config.toml
arch = "transformer_decoder"
model = "autoregressive pixel model"
dataset = "analogue clock faces"
train_examples = 195000
image_size = 16
horizontal_flip = false
levels_per_channel = 6
vocab_size = 217
width = 320
layers = 12
norm = "layernorm"
norm_position = "pre"
activation = "gelu"
mlp_ratio = 4
head_dim = 32
fused_qkv = false
bias = "all"
qk_norm = false
parallel_block = false
dropout = 0.1
inner_norm = false
positions = "learned"
tie_embeddings = false
init = "orthogonal"
residual_init = "none"
optimizer = "soap"
beta2 = 0.999
lr = 0.0021
beta1 = 0.9
shampoo_beta = 0.95
eps = 1e-08
precondition_frequency = 50
max_precond_dim = 512
one_sided = false
adamw_lr_other_params = 0.002
steps = 10600
batch_size = 64
epochs = 3.5
lr_schedule = "cosine"
final_lr_fraction = 0.01
warmup_steps = 2120
weight_decay = 0.2
adamw_weight_decay_other_params = 0
Rows from block 6, named by matrix and row number. Rows with one number belong to one neuron. Each number is 128 + 32 x the weight over its row's rms, rounded and kept within 0 to 255. All counts start at 0. After the name is the row's rms in percent of the matrix's.
# fc1: MLP up (model.blocks.6.mlp.fc1.weight, 1280x320), inputs 160-319
# fc2: MLP down (model.blocks.6.mlp.fc2.weight, 320x1280, transposed), outputs 160-319
fc1.1018 132 [ 64 175 132 116 148 142 123 180 129 172 134 141 135  76  39  70 122 118 139  89 124 175 126 140 200  73 119 114 146 130 124 108  56 104 156 102 145 102 115  75 144 108 100  98 137 158 115 147 137 124 106 129 148 109 100 144 119 112 153  99 156 124  78 123 137 111  99 182 129 146 148 162 122 133  84  89  72 116  89 104  87 125 119 120  82  52 234 176 149 190 157 154  85 114 125 138  96 130  76 126 117 116 133 131 125 160 163 127 154  94 167 185 104 152 165 171 146 106 117  99  88 137  51  91 142 114  71 117 170  78 122 137 139 137 130 114 104 219 168  94 186  90 110 145 183 169 124 147 104 190 169 147 141 152 121 161  89 137 159  77]
fc1.1019 125 [ 88 134 102 112 118  59 159  43 149  62 121 128 128 149 163  94 104  87  95 163 114 162 161  31 148 196 125 127  37 141 118  92 119 141 151 146 108 206 153 123 139 146 135 150 198 109 133 144 153 186 125 108 134 101 127  94 143 144 171 139 132 144 122 142 115 175 148  99 157 153 143 128 171 137 118  87 153 164 123 165 142 140 130 118 120 147 107 111 118  87 133  82 179 143  96 100 106 151 174 136 122 123 116 141 123 215 152  94 126 166 103  78 133 131 172 142 113 118 113 146 117 140 173 143 107 205 137 100  88 140 134 111 160 119 161 118 171 184 204  73  97 150 126  87 170 129 120 118 120 135 109 132 154 100 203 126 166 150 145 108]
fc1.1020 100 [103 128 120 117 122 154 117 167 165 190 111 103  92 126 141 107  84 136 132 133 194 121 129 124 124  82  79 121 120 166 119 129 148 143 165  81 102 128 149 183  98 170 137  99  99 125 112 154 110 138 134 154 128 130 118 168  89 104 103 158 188  99 103 157 135 180 166 184 117 111 102 126 138  79 141 127 176 132 113  58 166 167 193  95 127 132 124 176 130  71 129 132 120 113 135 109 104 175 128  93  64  63 193 100 146 120 118 113 155 146 107  46 144 229  94 118 136 124 154 116 172 111 196 156 141  90  73 141 193 120 130 168 119 123 191 144 146 155  43 104  94 124 125 149 103 134 122 132  98  89 106  60  76 171 117 156 187 109 124  66]
fc1.1021 111 [131 172 178 147  68 133 104 140 140 119 124 109 153 158 133 130 157  94 104 118 214 144  94 152 180 115 134  67  99 163 116 155 170  87 151 119 122  93  97 139 167 104 110  99 129 116 153  67 137 116 170 101  96 133  82 134 155 183  95 101 100  97 149 142 136 101 126 134 138 126 122 147  94 142 128 138 187 132 126  85 101 138  70  94 127 131 117 140 162 164 118  48 117 120 136 134 105 171  98  87 139  79 144  74 137 169 110 121 111 104 108  96 172 177 170 120 126 120 128 107 242 115 113  95 166 154 163 154  90 214 129 154 139 138 120 108  71  99 168 147  75 118 150 167  96 101 123 114 125 123 151 144 129 122 140 179 188 118  76 117]
fc1.1022 084 [ 97 114 135 124 108 130 192 141 157 130 135 149 124 122 136 115 167 141 137  96 112 106 163 132 130 183 111 102  85 137 145  94 121 119 163 124 155 167  72 138 104 117 159 173  99 137 162 153 155  91 145 206 146  87 125 176 192 125 107 146 166 165  96 173  92 144  67  99  59 140 180  87 161 146 125 111 124 168 148 113 150  60 124  53  64 134 149 136 132 159 141 149 121 168 103 121  91 153 124 108 112 142  93  85  80 100 168 140 180  85 155 192 147 177 159 129 130 165 136 119 134 148 106 139  99  68 149 139 111 171 129 148 146  98  90 148 126 108  85  99 185 165  68 133 113 149  81 116 107 118 143 174 114 138 135 174  95 114  67 148]
fc1.1023 090 [129 118  72 121 135 137 164  85  89 161 128 120 115  40 141 149 103 119 132 189  90 134 152  43 108 115 117 151 103 193 137 211 130 154  92 185  97  80  67 142  96 102 158 111 122 136  67  82 140 111 126  85 136 123 106 134 155 188 131 129 145 145 128  89 118 132 126 134 123 173 135 151  73 144  47 147 117 131 168 139 202  83 140 158  83 120 116 169 178 215 130 131 110 115 140 165 192 135 114 153 144 108 110 148  88  96 172 163 115 126 149 127 164 151  73 147  60  86 149 138 134 117 121 163 152 126 157 143  95 110 122 107 143 151 169 121 128 135  60 120 128 134  97 127 120  82  89  44 128 150 125 131 136 132 167 128 104 106 103 101]
fc1.1024 118 [128 175 155 169 122 151 177 176 115 144 181 162 145 190  72 102 114  96 120 121 134 110 149 174 150 170 172  96  98 127 112 142 115 143 147 122 129  82 102 124  94  65 157  68 105 157 160 105 138 132 141 121  81 106 159  90 140 116 139 109 138 161 121 137 193 103 117 115 124 169 117 119 143  93 109 123  93 159  97 174 160 107 129 145 149 156 201  86 138  96 114 190 167  92 109 200 180 144 145 174 175 129 140 102 120 122 171 176 158 149  93 181 131 147 105 107 166 102  72 134 108 167 102 116 161 126  72 120  98 156 130 159  75 175  86 125  96 150 110 206 145 119 157 110 188 197 136  69 145 202 146 120 146  81 127 121 135 118 119  64]
fc1.1025 095 [154 133 116 110 152 150 148 127 183 143 151 133  77 130 128 182  81 143 155  91 118 152 148  81 135 130 111 151 183 116 142 118 166  89 121 178  72 157  50 160  76  95  76 157  82 115 134 201 121 148 105 127 152 152 156 122 148 167 147 127 171 127 156  96  97  30  73 139 130  72 118 112 106 122 136 122 173 110 105  91  68 140 102 142 168 126 146  78 130 134 120  94 161  85 134 141 117 138 160 158 159  98 151 146 137 101 175 170 101 138 126 169 137 146  84 107 130 148 139 155 131 135 177 151 125 187 140 128  90 121 113 134 119 117 108  95 128 101 112  63 153 127 127 196  65 141 132 169 110 123  93 125 102  80  89 115 160 123 150 114]
fc1.1026 072 [186 129 107 116 122 102  88 127 119 123  83 166  80 143  98  73 125  99 138 136 142 160 104 138 175  69 175 143 153 143  94 223 184 129 156 166  75  86 132 161  80 125 111 125 131  99 111 180  91 111 133 118 155 140 180 157 150  62 188 127  89 119 105 134 112 107 110 179  47 156  86 110 105 154  77  90 145 149 139 155 151 152 145 145 149  80 147 132 145 153 144 130 139 213 123 142 145 132 153 163 127 135 145 124 157 123  95 149  52 148  43 118 217 174 125 181  91 148 160 194 141 141 132 158 110 135 192  87 208 180 157 165 174 174 159 118 120 113 121 102 137  91 146 138  98 143 106  94 110 117  88 115 101 128 103 142 108 112 157  95]
fc1.1027 087 [116 110 192 150 160 144 162 109 120 114 134 160 109  97 158 139 131  97 103 168 113 112 161 191 131 152  95 158 139 185 179 153 153 145 157 151 150 157 107 135 171 144 132 103  44 114 110 157 102 101 144 121  98 156 120 179 172  95 140 138 118 123 143 121 115 114 129 152 171  93  74 106 116  94 131 124 150  88 189 106 172 106  96 133 117  93 105 161  94 156 128 105 129 170 118 114 143 181 152 100 149  83  99  92  79 102 129 128 156 157 137 144 101 168 138 108 178 146 113 189 140 179 136  98 126 111 137 121 125 185 122  73 106  99 130 168  92 127 132 103 116 133 103 133 115 119 159  98 163 176 102 128 141 136 153 110 182 110 137 161]
fc1.1028 100 [189 157 145  60  99  98 132 118 107 121 122 161 120 169 148 169 126 161  68 158 126  94  88 172 137 127 147 161 166  96  95 112 150 171 169 212 109 156 122 132 123 111 114  64  90 115 158  88  85 143 157 118 154 110 151 107  91 135  86 121  75 183 120 110 189 145 117 168 129 135 101 131 116  94 164 110 143 185 169 119 179 145 127 149 106 108 100 136 111 132 110  70 182 151 102  76 104 137 104 119 107 131 110 171 100 102 207  94 100 170 148 111 118 153 124 105 126 105 176 161  96 134 112 104 189 105 223 124 126  79 130  97 150  97 121 104 138  69 129 107 143 137 101 137 178 130 147 100 114 140 138 104 103 160 110 124 165  84  68 112]
fc1.1029 102 [129 199 162 146 144 104 117 155 111  97 126 158 178 145 133 158 125 117 143  83 102 130  82 170 131  98 203 126 136 109 127 194 159 181 168 157 164 130 154 137 156  97 145 163 141 145 116 142  98  99 102 113 182 162 145 164  89 108  84 165 136 124 104 103 166 109 127 110 119  74 102 120 111 160 115  98  84 125 167 193 161  87 111 112  98  87 177 171 162 175 132  93 151 142  84  70 178  41 136 123 112 124 128 169 112 102  85 105  97 105 176 132 149 120 179  95 166 125 134 115 139  90 126 174  52 142 130 218 163 127 150 126 120 126 141 106 201 133  94 137  96 171 151 172 163 126  65 127  82 146  57  82 140  72 153  90 142 116  86  82]
fc1.1030 107 [137 126 150  99 108 165 117 101 133 123 145 142 162 149 126 135 177  50 126 156  64 116 135 103 120 133 173 163 132 140  94 120 133 103 120 141 170 182 148  53 108 137 164 112 130 117 121  97  86 164  88 154 132 107  98 141 139 140 115 113 174  83 140 105 127 170  63 155 106 136 152 170 125  75 116 162  60 116 129  84  93 135 141 155 127  93 159 129  90  70 156 139 173 205 132 113 101 157 201 101 119 172 231 164 133 129 169  89 105 148 131 152 130  63  96 121 135 127  98  78 111 138 148  86 109 103 106 166 155 108  89 145 121 141 143 117 135  72 132 103 126  89  64 132 168 138 153 118 154 172 102 151 130  85 101 179 143 209  89 109]
fc1.1031 098 [117  97 101 128 128 134 161 130 164 109 111  95 162  93 207 138 200 193 155 150 103 137 151 144 135 126 121 140  64 139  63 165  78  99 150 136  86 152 131 129 181 170 122 124  73 165 151  53 183 168  96 104 139 181 139 117 185 115 222 119 171 156 150  83 172 166 133 101 166 125 146  94 165 137 121  87  76 104 161 103  84 144 131 156  76  51 123 135 131 110  99 120 136 174 164 129 139 114 126 116  87 144  73 154 149 118 107 152 130 117 139 137 101 175 121 147 150 118 161 112  83 132  99 146 137 124 160 141 128 117 182  70 149 134 135 155 119 152 107  79 146 136  82 134  99 132 110 191  99 116 208 137 114 131 184 104  93 142 107 154]
fc1.1032 131 [157 178 140  67 204 125  69 196 139 116 108 143 128 169 165 150 147  97 161 139 113  79 133 166 117 122 144 112 153 196 104 121 118 101 152 186  86 114  80 135 142  69  89 123 138 116 174 121 157  94 113 150 103 121 105  86 137  93 140 165 107  99 112  61 137  56 142 130  53 116 115 189 136 139 141 129 149 103 127 122 129 145 133 134  90 116 163 153 154 122 107 151 117 125 153 174  42 189 150 151 145 103  93  64 139 103 149 120 146 165 163 121 133 164 169 141 135 106 117 186 103  62  74 118  99  74 135 162 179 193 104 105 112  67  80 166 144 114 110 156 126 102 143 147 169 102 121 146 165 153 143 155 102  59 162 123 136 111  79 162]
fc1.1033 112 [119 170 105 166 134 122 155  99  96 156 102  93 120 117 136 128 160 132 102 177 124 195 161  85 117 129 116 118 118 127  74 160 149 108 156 120 100 129 123 102 108 116 104 172 133  89 137  80 112 174  89 123 150 126 113 111 149 149 150 139 164 165 125  74 109 166 187 198 132 124 148 104  75 127  64 155 139  61 122 129 117 108  92 179  67 145  99 147  66 175 133 101 137 169 101 133  80  72 167 142 141 174 139 164  99 146 140 104 155 137 168  84 136 184  75 172 182 164 164 126  86 125 100 151 120 120 169 113 125 117 107  48 114 137 141 103 127 143 143   8 136 141 125  68 108 102 167 109 128  85 116 109 123  92 174  87 128 148 172 118]
fc1.1034 097 [121 153 151 128  95 117 131  83 158 111 129 190 135 121  90 101 155 110 115 181 141 143  84 171 171 164 117 138  94  96  74 139 133 137 150 106  82 115 107 216 123 118 174  93 131 116 140 122 176 183 154 129 143 118 116 161 134 193 140 134 194  88 156 159 157 132 143 109 118 110 158 180 107 144  79  95 123 114  68 122 135 129  90 127 126 167  90 163 120 141 127 154 187 161  93 174 162 167 158 151 140  89 183 126 103 158 150  99 119 153 144 127 169 109  80 128 109 100 110 140 134 160 180 105 112 181 135 105 108 111 128  46 100  95 142 137 127 175 164  47  87 108  84 139 145 126 176 121 133  56 134 203  84 110 125 208 151 138 110  85]
fc1.1035 092 [156 148  85 165 104 112 120 124 128 114 167 100 143 111 100 162 116 114  89 103 111 131  74 129 131 167 170  95 186 100 117 112  82 107 170 112  86  88 116 137 106 121 128 103 128 114 159 126  78 155 147 161 146 161 105 111 108 142 124  60 179 118 133 139 148 164 130 155 150 141 197 162 186 156  99 116 104 175 140 133 113 176 135 137 149 143 150 144 104 111 165 162 133 134 139 199  94  98 142 149 108 183 161 154 180 108 101  70 103 117 136  83 117 176  86  75 106 128 100 204 193 137  92 140 152 175 110 121 108 122  84 148 127 180  94 120 183 222 102 120 139 166  92 124 165 105 118 169  79 105 141 154 105 102 131  67 131 105 185 140]
fc1.1036 099 [122 136 124 165 131 128 141 106 115 114 120 109 143 147 168 109 147  95 184 112 132 202 123 131 171  96 117 117  89 114  89  87 134 122  98  61 146 143 112 107 122 166 170 110 133 136 144 122 151 105 158 149  81 151 121 213 132 117 174  96 142 109 160 139  96 119  94  90 167 106 124 109 154  99 135 109 199 143 189  57 137 137 150  86 145 134 164 114 141 163 108 120 106  99  96 181 139 127 163 128 105 102 177 159 117 144  69 127 234  99 142 127 136 151  93  63 174 145  91  95  99 158 168 153 144 110 121 121 181 154 151  86 135  71 129 146 122 117 166 145 127  87 108  85 203  99 161 134 126 132 133 154 128 149 159  69 108 167 117 117]
fc1.1037 073 [158 190 110 116 108  89 176 180 149 103 180 115  89 115 114 163 141 142 128 144 148 144 179 114 156 117 177  98 107  71 153 127 125 133 143 159 122 112  57  80 101 119  88 170 104 128 131 144 138 144 143 143  90  83  88 128  68 121 112 135  98  85  93 159  97 121 168 126  95  97 169 130 138 130 115 112  92  56 108 171 179 171 132  57 158 185  90 128 180  86 144 135 135  80 106 178 136 126 158  68 162 133  98  84 136 122 131 164 159 114 142  78 129 110  71 153 149 109 159 124 194 114 139  88  70 108 101  58 142 152 104 106 131  87 170  80 100 109 108 112  74 111 148 122 203 140 179  45 168 168 121 126 153 114 162 136 144 138 130 105]
fc1.1038 110 [117  63 118 103 138 115 159 164  99  91 117  99 150 113 103 124 128 133  75 147 149 116  86 155 127 121  95 148 151  65 111 159 109 142 177 168 160 147 131  90 202 122 127 103 129 102 132 177  88 112 120 186 158 137 199 159  97 196 131  94 111 177 162 105 158 128 159 130 153 146 100  90 173 128 161 170 152 167 200 105  47  56  65 150 123 109 131 174 123 149 178  93 139 117  72 126 139 175 152 130 136  69 149 106 136 114 117 128 101 148 122 162 129 185  60 106 161 149 155 144 151 123 147 128 137  81  77 134 104 121 177 120 174 199 114  83  97 166 107 176 101 130 144 131 127  79  83  84 117 134 101 179 119 140 113 133 134 124 141 194]
fc2.1018 116 [205  92 181  89 128 143 167  49 125 132 117 129 136 169 186 107 129 145 118 132 141 101 130 135  80 182 170  92 125 115 135 154 151  83 105 121  96 148 136 135  96 163 187 173 119 117 121 130 155 125 138 115  84 128 211 112 137 160 156 131  99 117 193 137 148 163 126 162 116  96 147 148 153  99 120 123 122 130 133 174 110 131 135 108 135 133  69 130 106  58 136 110 103  84 154 148 119  82 199 144 132  96 184 161 186  81  73  85 131 188 117 101 149 102  97  73 124 163 129 141 121 111 196 115 129  91 169 115 114 128  84 142 126  85 149 150 143 117 190 182  82 140 196 134 113  64 110 114 107 113 133 149  91  61  97  98  86  64 129 127]
fc2.1019 104 [139 132 126 151 111  89  79 103  96 164 157 100 117 103 165 150  81 179 133  61 104  76 168 173  78 152 132 118 143  97  85 113 115  79 128 114 116 123 139 126 173 107 110 131  62  99 126 185 173  85 188  86 117 133 188 180 151 131 140 236 157 156 143 132 119 149 171 159 109  69 119 123 102 141 141 160  61 126 104 153 165  93 150 131 131 123  92 127 143 120 121 151 122 140 112  88 103 116  92 147 126 105  69  43  86  94 152 156 168 115 122 130 150 117  89 125 119  85 137 118  84 136 200 123 129 114 145 153 135 139 204 122 104 161  86 202 171 129 133 197 172  85  90 144 154 133  79 154  90 101 116 142 153 151 174 162 153 112 112 111]
fc2.1020 095 [ 77 170 124 168 105 160 146 128 126  96 114 180 139 136  93 158 133 108  97  70  81 153  88 157 163 159 154 144 166  76 132 155 169 167 133 177 178  94  73 126 134 130 132 168 129  97 208  76  87 134 111 116 124 192 137 110 110 152  99  79  66 123 126 152 119 133 153 114 135 117 123 110 163 163 133 105 105 191 110 161 184 143  82 113 139 120 114  67 104 181 131  91 131 102  80 107  76 178 119 111 153 153 134 226 138 102  92 116 135 121 105 136 115  71 135  81 149 119 101 143  85 152  66 115  78 211 175 177  92 100 124  75 114 128 135 177 158 100 157 123 141 142  84 138 145 161 134 113 152 156 170 163 150 121 109 143 112 174 153 146]
fc2.1021 107 [138 117  63 162 176 169 135 145  84 129 107 142  89 168 119 156 114 194 113 154  97 165 139  80 125 107 104 173 149  43 125 164  82 162 130  89 122 116 149  98 100 125 112 203 160 118  87 140 117 125 101 163 122 119 160 137 122  70 150 111  90  88 104  71 107 153 167 102 140  94 124 110 126 145 149 124  94 168 103 125 138 119 219 146 143 133 146 114  98 117  88 181 115 158 129 137 203 121 162 212 140 154 136 169 113 149 164 137 122 149  97 139 169 109 112  97 130 101 100 140 103 134 126 215 132 120 138 115 143  79 121 107 166 130 142 121 187  99  74 133 160 123  67 110 144 181 125 129 114  92 114 120 116 170 133 142  72 153  86 147]
fc2.1022 085 [146 168 118  91 116 137 111 104  94 123 122 137 121 123 174 149 118 136 146 128 121 131 111 146  97 106 155 155 179 125  98 159 139 137 121 140 107 149 173 140 133 113 111  53 159 166 119 107 120 163 140  79  82 169 130 107  78 112 169  88 101 106 125 110 153  85 202 184 183 125  76 140  89 125 169 184 140  53 108 154  60 204 128 147 186 166  84  94  90 110 119 139 110  97 122 130 175  82 173 136 108 116 148 184 160 123 125 127  48 171  46 109  98 103  83 149 143 102  96 131 152 106 153 101 137 129  84 120 115  97  98 112  86 206 172 116 108 123 180 167  52  78 157  82 115 101 166 154 135 143  85  74 124 151  86  87 157 114 177 128]
fc2.1023 095 [151 108 130 109  78 149 193 130  98 129 154 104 148 152 112 114 165 117  99 125 132 107 119 142 159 120 103 140 143 147 144  71 143 140 163  76 152 125 152  95 143 130  74 133 111  97 111 168 132 131 100 196  98  90 104 181  96  97 116 142 155  84 119 116  86 140 168 109 100 163 169 142 125 135 249 121 144 177 136 101 171 149  79 120 183 162 143 109 125 176 132 130 120 100 134 109 191 224 137 107 150 124 121 106 108  95 120  87 126  91 121 138 129  76 118  84  79 136  71 142 116 122  63  94  76 108 112 107 114 150 119 241 115 129 153 123 112 143 112 152 167 133 103 147 154 142 148 106  88 117 104 103 109 157 150 158  61 134 145 140]
fc2.1024 116 [130 107 108 143  81 146 120  70 120 123 179 104  44 176 135 129 167  34 119  64 119 143 144  61 101 118  87 164 166 134 179 149 139 108  66 103 160 147 152 102  91 128 124 142 119 102  88 148  68 190 100 138 106 131  90 158 130 108 140 110 100 163  56 142  82 102 116 121 146  68 107 129 118 120 108 163  99 156 100 104 106 176 125  86 164 161  98 143 162 191 133 121 157 109 143  99 130 132 112 128 143 107 167 154 132 135  51 131 217 152 123 158 185  84  94  76 107 153 140 117 148  78 173 120  58 131 149 157 114 184 134 123  80 149 180 144 159 147 167 147 149  80  88  87 124 141 102 170 100  86 144 125 128 169 140 108 106 112 181 162]
fc2.1025 081 [106 113 158 114  77 138  85 151 105 134 176  94 119 134 160  97 120 152  91 161 136  81 117 195 148 111 121 104  92  95 170 130 117 161 160  81 132  80 153 142 165 131 159 164 153  86  78 102 156 115 132 155 104  99  84 106  98 175 122 122  82  80 147 155 131 203 152 135 119 149 175 169 153 121 140 159  86 130 132 159 128 146 145 147  84 129 139 163 147 158 167 151 140 152  80  55 171 108 134 130 123 107 114 117 152 173 107  64 142 148  88  95  92 114 155 157 133 111 118 101 121 170 110 135 168 132 156 154  88 126 141  71 134 168 134 144 162 109 107 132 148 137 193  66 153  88 127 125  82 137 117 125 112 191 180 127 104 165 146 155]
fc2.1026 084 [143 127 110 178 143 168 185 153 176 133 142 120 154 145 132 149 111 139 102 175 131  67 132 114 125 132  79 108 110  71 154  27  92 175 113  90 148 181 171 147 144 132 142 112 145 164 100 103 145 143 141 147 108 102  84 123 127 194  42 106 155 113 116  93 180 148 155  85 167 103 157 109 182 104 221 128 103 130  99  79 145 114 103 100 110 146 106 116 128  98 126 130 132  56 137  70 108 125  89  68 150 122 126 194 118 123 159 117 173  94 227 138  79  93 174 116 196 128 110  85 110 110  88  75 137 139  94 123  66 102 113 111  67  90 108 129 173 170 104 130 145 135 112 129 104  80 149 140 139 120 123 148 130 149 135  60 159 169 104 113]
fc2.1027 079 [138 173 100 144  70 150  98 178 146 134 106  68  98  82  85 125 183 150 145 120 167 148 112  42 107 116 175 131 124 100  63  88  97 112 163  87 126 140 140 112 132 141 103 148 216 160 133 130 148 111 118 116 109  72 155  99 133 182 165 153 117 111 113 131 128 145 184  79 113 126 169 129 174 175  83 154 147 114  78 117  93 159 148 136 133 126 138 162 214 143 166 179 171 128  70 115 141  64 138 157 131 150 179 155 127 138 104 129 121 124 135 165 160 134 165 121 107 125 151  93 118 133  81 152 120 150  99 178  75  63 142 177 124 137 159 125 200 118 150 114  84 128 162  87  98 130 163 142 110  98 131  99  59 113  97 116  67 154 117 115]
fc2.1028 096 [130 106 152 172 128 185  96 179 131 155 107  88 141  87 139 143 163 109 141 130 104  92 169 135 140 139 148 161  97 153 144 150 108  88 137  90 149 115 141 117 119 123 128 186 119 152 154 172 108 125 165 101  81 134 129 134 190 147 117 175 191  79 100 149  98  68 143 123 187  85 116 117 113 175 134 105 163  92 104 123  90 131  94 128 129 145 147  82 142 121 139 164  92 130 132 134 131 141 183 141 101  96 100  88 134 121 112 179 148  79  84 143 135  74  89 168 113 132  78 133 108 101 184 158  61  99  91 184  79 167 127 118 173 152 118  99 137 162 123 180  75 157 126  69 123 148 158 125 123 122  71 134 164  89 161 176 145 147 140 124]
fc2.1029 098 [122  95  83 128 141 111 180  98 158 146  74 123  98  73 162 112 157 144 171 152 122 136 148  78 160 165 104 169 118 124 176 116 123  64 110 140 112 146 113  88  89 147 145 141  81 130 136 103 118 159 174 138  90 133 146 106 140 125 149  60 133 128 165 147  70 134 143 147 111 107 127 141 188 102 165 116 163 181 111  39 122 123 134 126 145 181 113  72 149  68  83 120 118 118 180 192  82 194  96 135 184 112 167  76 165 161 168 127 156 128  58 145 110 127  77 162  96 141 130 175  81 195 139  52 182 113 148  91 113  61 102 109  97  91 142 165  64 134 130 183 136 126 103  92 132 124 144 136 189  92 154 144 122 137 117 101 160 125 142 141]
fc2.1030 095 [181 145 119 143 175  76 102 131 100 110 103 118  91  78 164 132  89 199 152 119 108 209 175 155 132 108 174 127  77 129 150  89  65  85  94 110 164  67  99 181 173 107 125 128 139 162 176  60 121 137  72 123  83 102  95 116 146 144 140 135 119 123 104 145  97 111 199  80 130 104  95 132 145 128  99 122 172 119 126 120 141 136 176 161 120 138 177 151 131 134 185 148  74 107 123 127 154  85 128 150 127 115  85  93 104 101 113 146 103 163  96 111 117 126  91 121  59 174 109 171 172 133  98 102 137 142 121 101  72 128 148 141  97 115 110 142 150 148  96 114 149 161 165 122 110 149 135  88 116 120 139 108  83 164  97 116 136 130 177 134]
fc2.1031 084 [123 101 125 118 160  79 101 150 135 121 161 141 129 176  68 119 116 110 130  44 126  96 137 175  92 178 174  89 190 100 156  65 155 160 119 113 167 131 161 131 120 125 115 126 148  83 112 161 128 114 153  97 158 105 184 128  98 133 136 143 138 176 103 149 125 129 153  82  68  91 139 175 110 125 124 142 121 160 122  79 114 109 126 155 187 179  98 147  93 107 152 161 148 103 120 186  69 112 165  92 131 169 112  95 136 131 119  67 146  70 135 122 124 135 159 114 139 102 155 139 115 113 164  70 112 119 127 135 165 149  57 128 135 174 136 110 149 148 188 105  94 134  98 148 134  87 126 133 144 141  62 169  99 105 117 176 153 174 110  97]
fc2.1032 136 [ 97 118  96  95  90 128 123 123 132 137  88 165 115 111 145 120 143 170 102 143 104 129 174 105 162 147 139  96 100 124 158 167  88 166 130  80 151 176 171 119 129 102 171  98 130 124 151 149 120 100 113 127  98 131 174 162 157 134 157 115 136 175 145 115 103 152 104 135 151 184 161  79 101 136  84 109 109 130 146 142 125 135  73  98 151 132 124 103 112 105 141 128 115  77 120 108 202 126 139 152 166 167 142  84  77 132 177 171  97  84 102 111 203  76 108 117 117 130  97  91  98 171 103 146  98 162 194 199 161 163 162 148 138 138 136 178  62 127 126 135 108 166 127 123  69 138 159 104  92 103 124  80  96 148 179  76 140 112  99 124]
fc2.1033 113 [117 108  99  82 122 126 172 154 115 114 133  80 177 107 142 106  75 114 137  99 151  80  88 177 129 118 177 101  86 105 171  58 142 161  91 126 153 125 189  96 107 142  91 111 135 106  88 114 124 130 127 163  93 104 155 124 123 149 134 125 166 170 163 131 123 161 117  97  96 198 127 180 135 156 177 127 157 144 147 127 131 159 160 102 149 138 154 109 202 182 143 126  71 168 142 110 164 148 123 107 133 145 143  38 133 110  76 165 137 136 109 194 153 134  85  75  64  81 118 144 174 109  95 140  79 155 142 148  88 147 148 150 141  86 138 101 155 127  86 165 166 105  79 139 101  52  83  92 105 135 167 155 112 130 122 228  64 133 124 134]
fc2.1034 107 [196 130 117 120 147  94 123 174  82 177 157  84 136 188 149 139 142 145 166 129 108 171 163  69 106 115 153 186 158  64 134 109 108  93 130 115 156 149 141 150 184 122  66 180 115 105 118 159 171  88 113 105  86 150 101 112 122  87 166  75 120 172 143 149 179 110 126 169 161 164  82  81 102 144 163 128 166 120 169 171 113 135 171 183 110  55 144 119 153 132 126 142 141 130 189  54  59 111 125 111 177 108 133  83 120 168 106 146 119 148 109 106 130 177 143 148 198 118 143 104 107 111  94 148 159  67  84 108 154 124  97 164 137 142 137 125 119 164 122 144 117 167  96  67 113 146 114 148 124 135  86 153 159  92 124  58 145 131 125 108]
fc2.1035 077 [111 100 156 164  94 162  82 130 123 178 104 159 103 137 132  92 114  98 184 187 149 120 194 158 171  95 155 162  91 171 152 102 172 135 106 139 128  92 168 123 137 168 114 138  87 113 186 127 151 132  97 128  93  98 144 157 122  88 119 205 112 141 138 175 142 115 112  94 121  91  88 101  69 108 134 164 180  95 139 127 136  27 162 102  37 110 153  93 122 203  67  79  95 145  82  61  94 131 123 143 162 104 145  57 129 159 157 162 110 169  88 141  96 121 156 103  88 159 154 152  66 105 158 112  86 156 116 177 100  66 124 125  88 131  99 149 115  70 116 141 119 115 129 208  79 104 150 135 143 113 115 120 171 106 127 183 142  90 104 121]
fc2.1036 085 [137  93 142 123 129 131  74 113 135 109 119 173 180 133  98 122  78 196 116 134 112 149 173 138  99 148 141 129 127 139 157 130  97 126 119 194  98  79 146 155 148 127 109 131 126 106 123  74 111 117  93  61 158 139 100  29  92 151 111 110 126 149 130 129 137 152 166 144  80 109 174 140 154 148 141 112 104  67  85 229 145 145 155  87 143 136 121 101  89 148 147 165 135 167 144  88  71 152  83 113 138 110  46 152 133 123 125 105  62 124 141  61  70 120 155 141  80 144 173 179 142 172  73  87 147 116 133 144 127 113  81 135  86 111 132 100 113 145 109 103 106 171 125 142 127 157 122 120 144 102 129 107 136 122 149 186 145  96 151 171]
fc2.1037 067 [117  95 169 147 136 186  82 104 117 115  82 173 147 165 193  83 127  43  99  75 136 146  97 181  78 112 120 148 149 126 191  91 140 137 143 126 170 182 176 175 116 149 167  64 180 116 125 117 104 150 160 122  78 152  98 142 161 129 111 106 111 142 138  98 188 161  99 145 121 173 128 160  95  89 138 131 123 168 138  95 124 145 107 190 175  65 156  91  87 152 150 110  93 149 182  57 190  81 150 183 117 118 127 134 144 141 154 137 102 137  58 116 127 208 184 160 125  87 105 130  77 123 153 169 146 119 174 188  70  90 139 150 156 168 128 133 146 142 154 131 145 148  66 112  74 130 117 160 120 111 168 131  54 147  90 125  83 116  92 132]
fc2.1038 121 [141 228 165 157 150 178  93 136 172 150  85 179 124 113 131 139 148 155 166 137 129 147 164  73 153 121 194  78 125 171 104 111 139 114 102  70 152  91 132 154  76 148  63 152 140 138 129 104 172 137 121  83 102 159  97 133 128  93 112 171 119  63  90 151 116 127 112 116  97 134 155 168  95 119  89 140  78  97  95 188 166 157 193 112  94  95 135  75 155 131 101 183 119 127 161 103 167  89 113 146 113 181 116 101 125 109 171 157 187 120 170 133 118  70 180 111 110 125  97 127 100 123  42 122 125 185 152 115 122 118 109  94  95 105 132 111 182 103 130  81 121 133 120 126 134 155 162 178 154 114 149 120  95  85 158 113 119 136 119  88]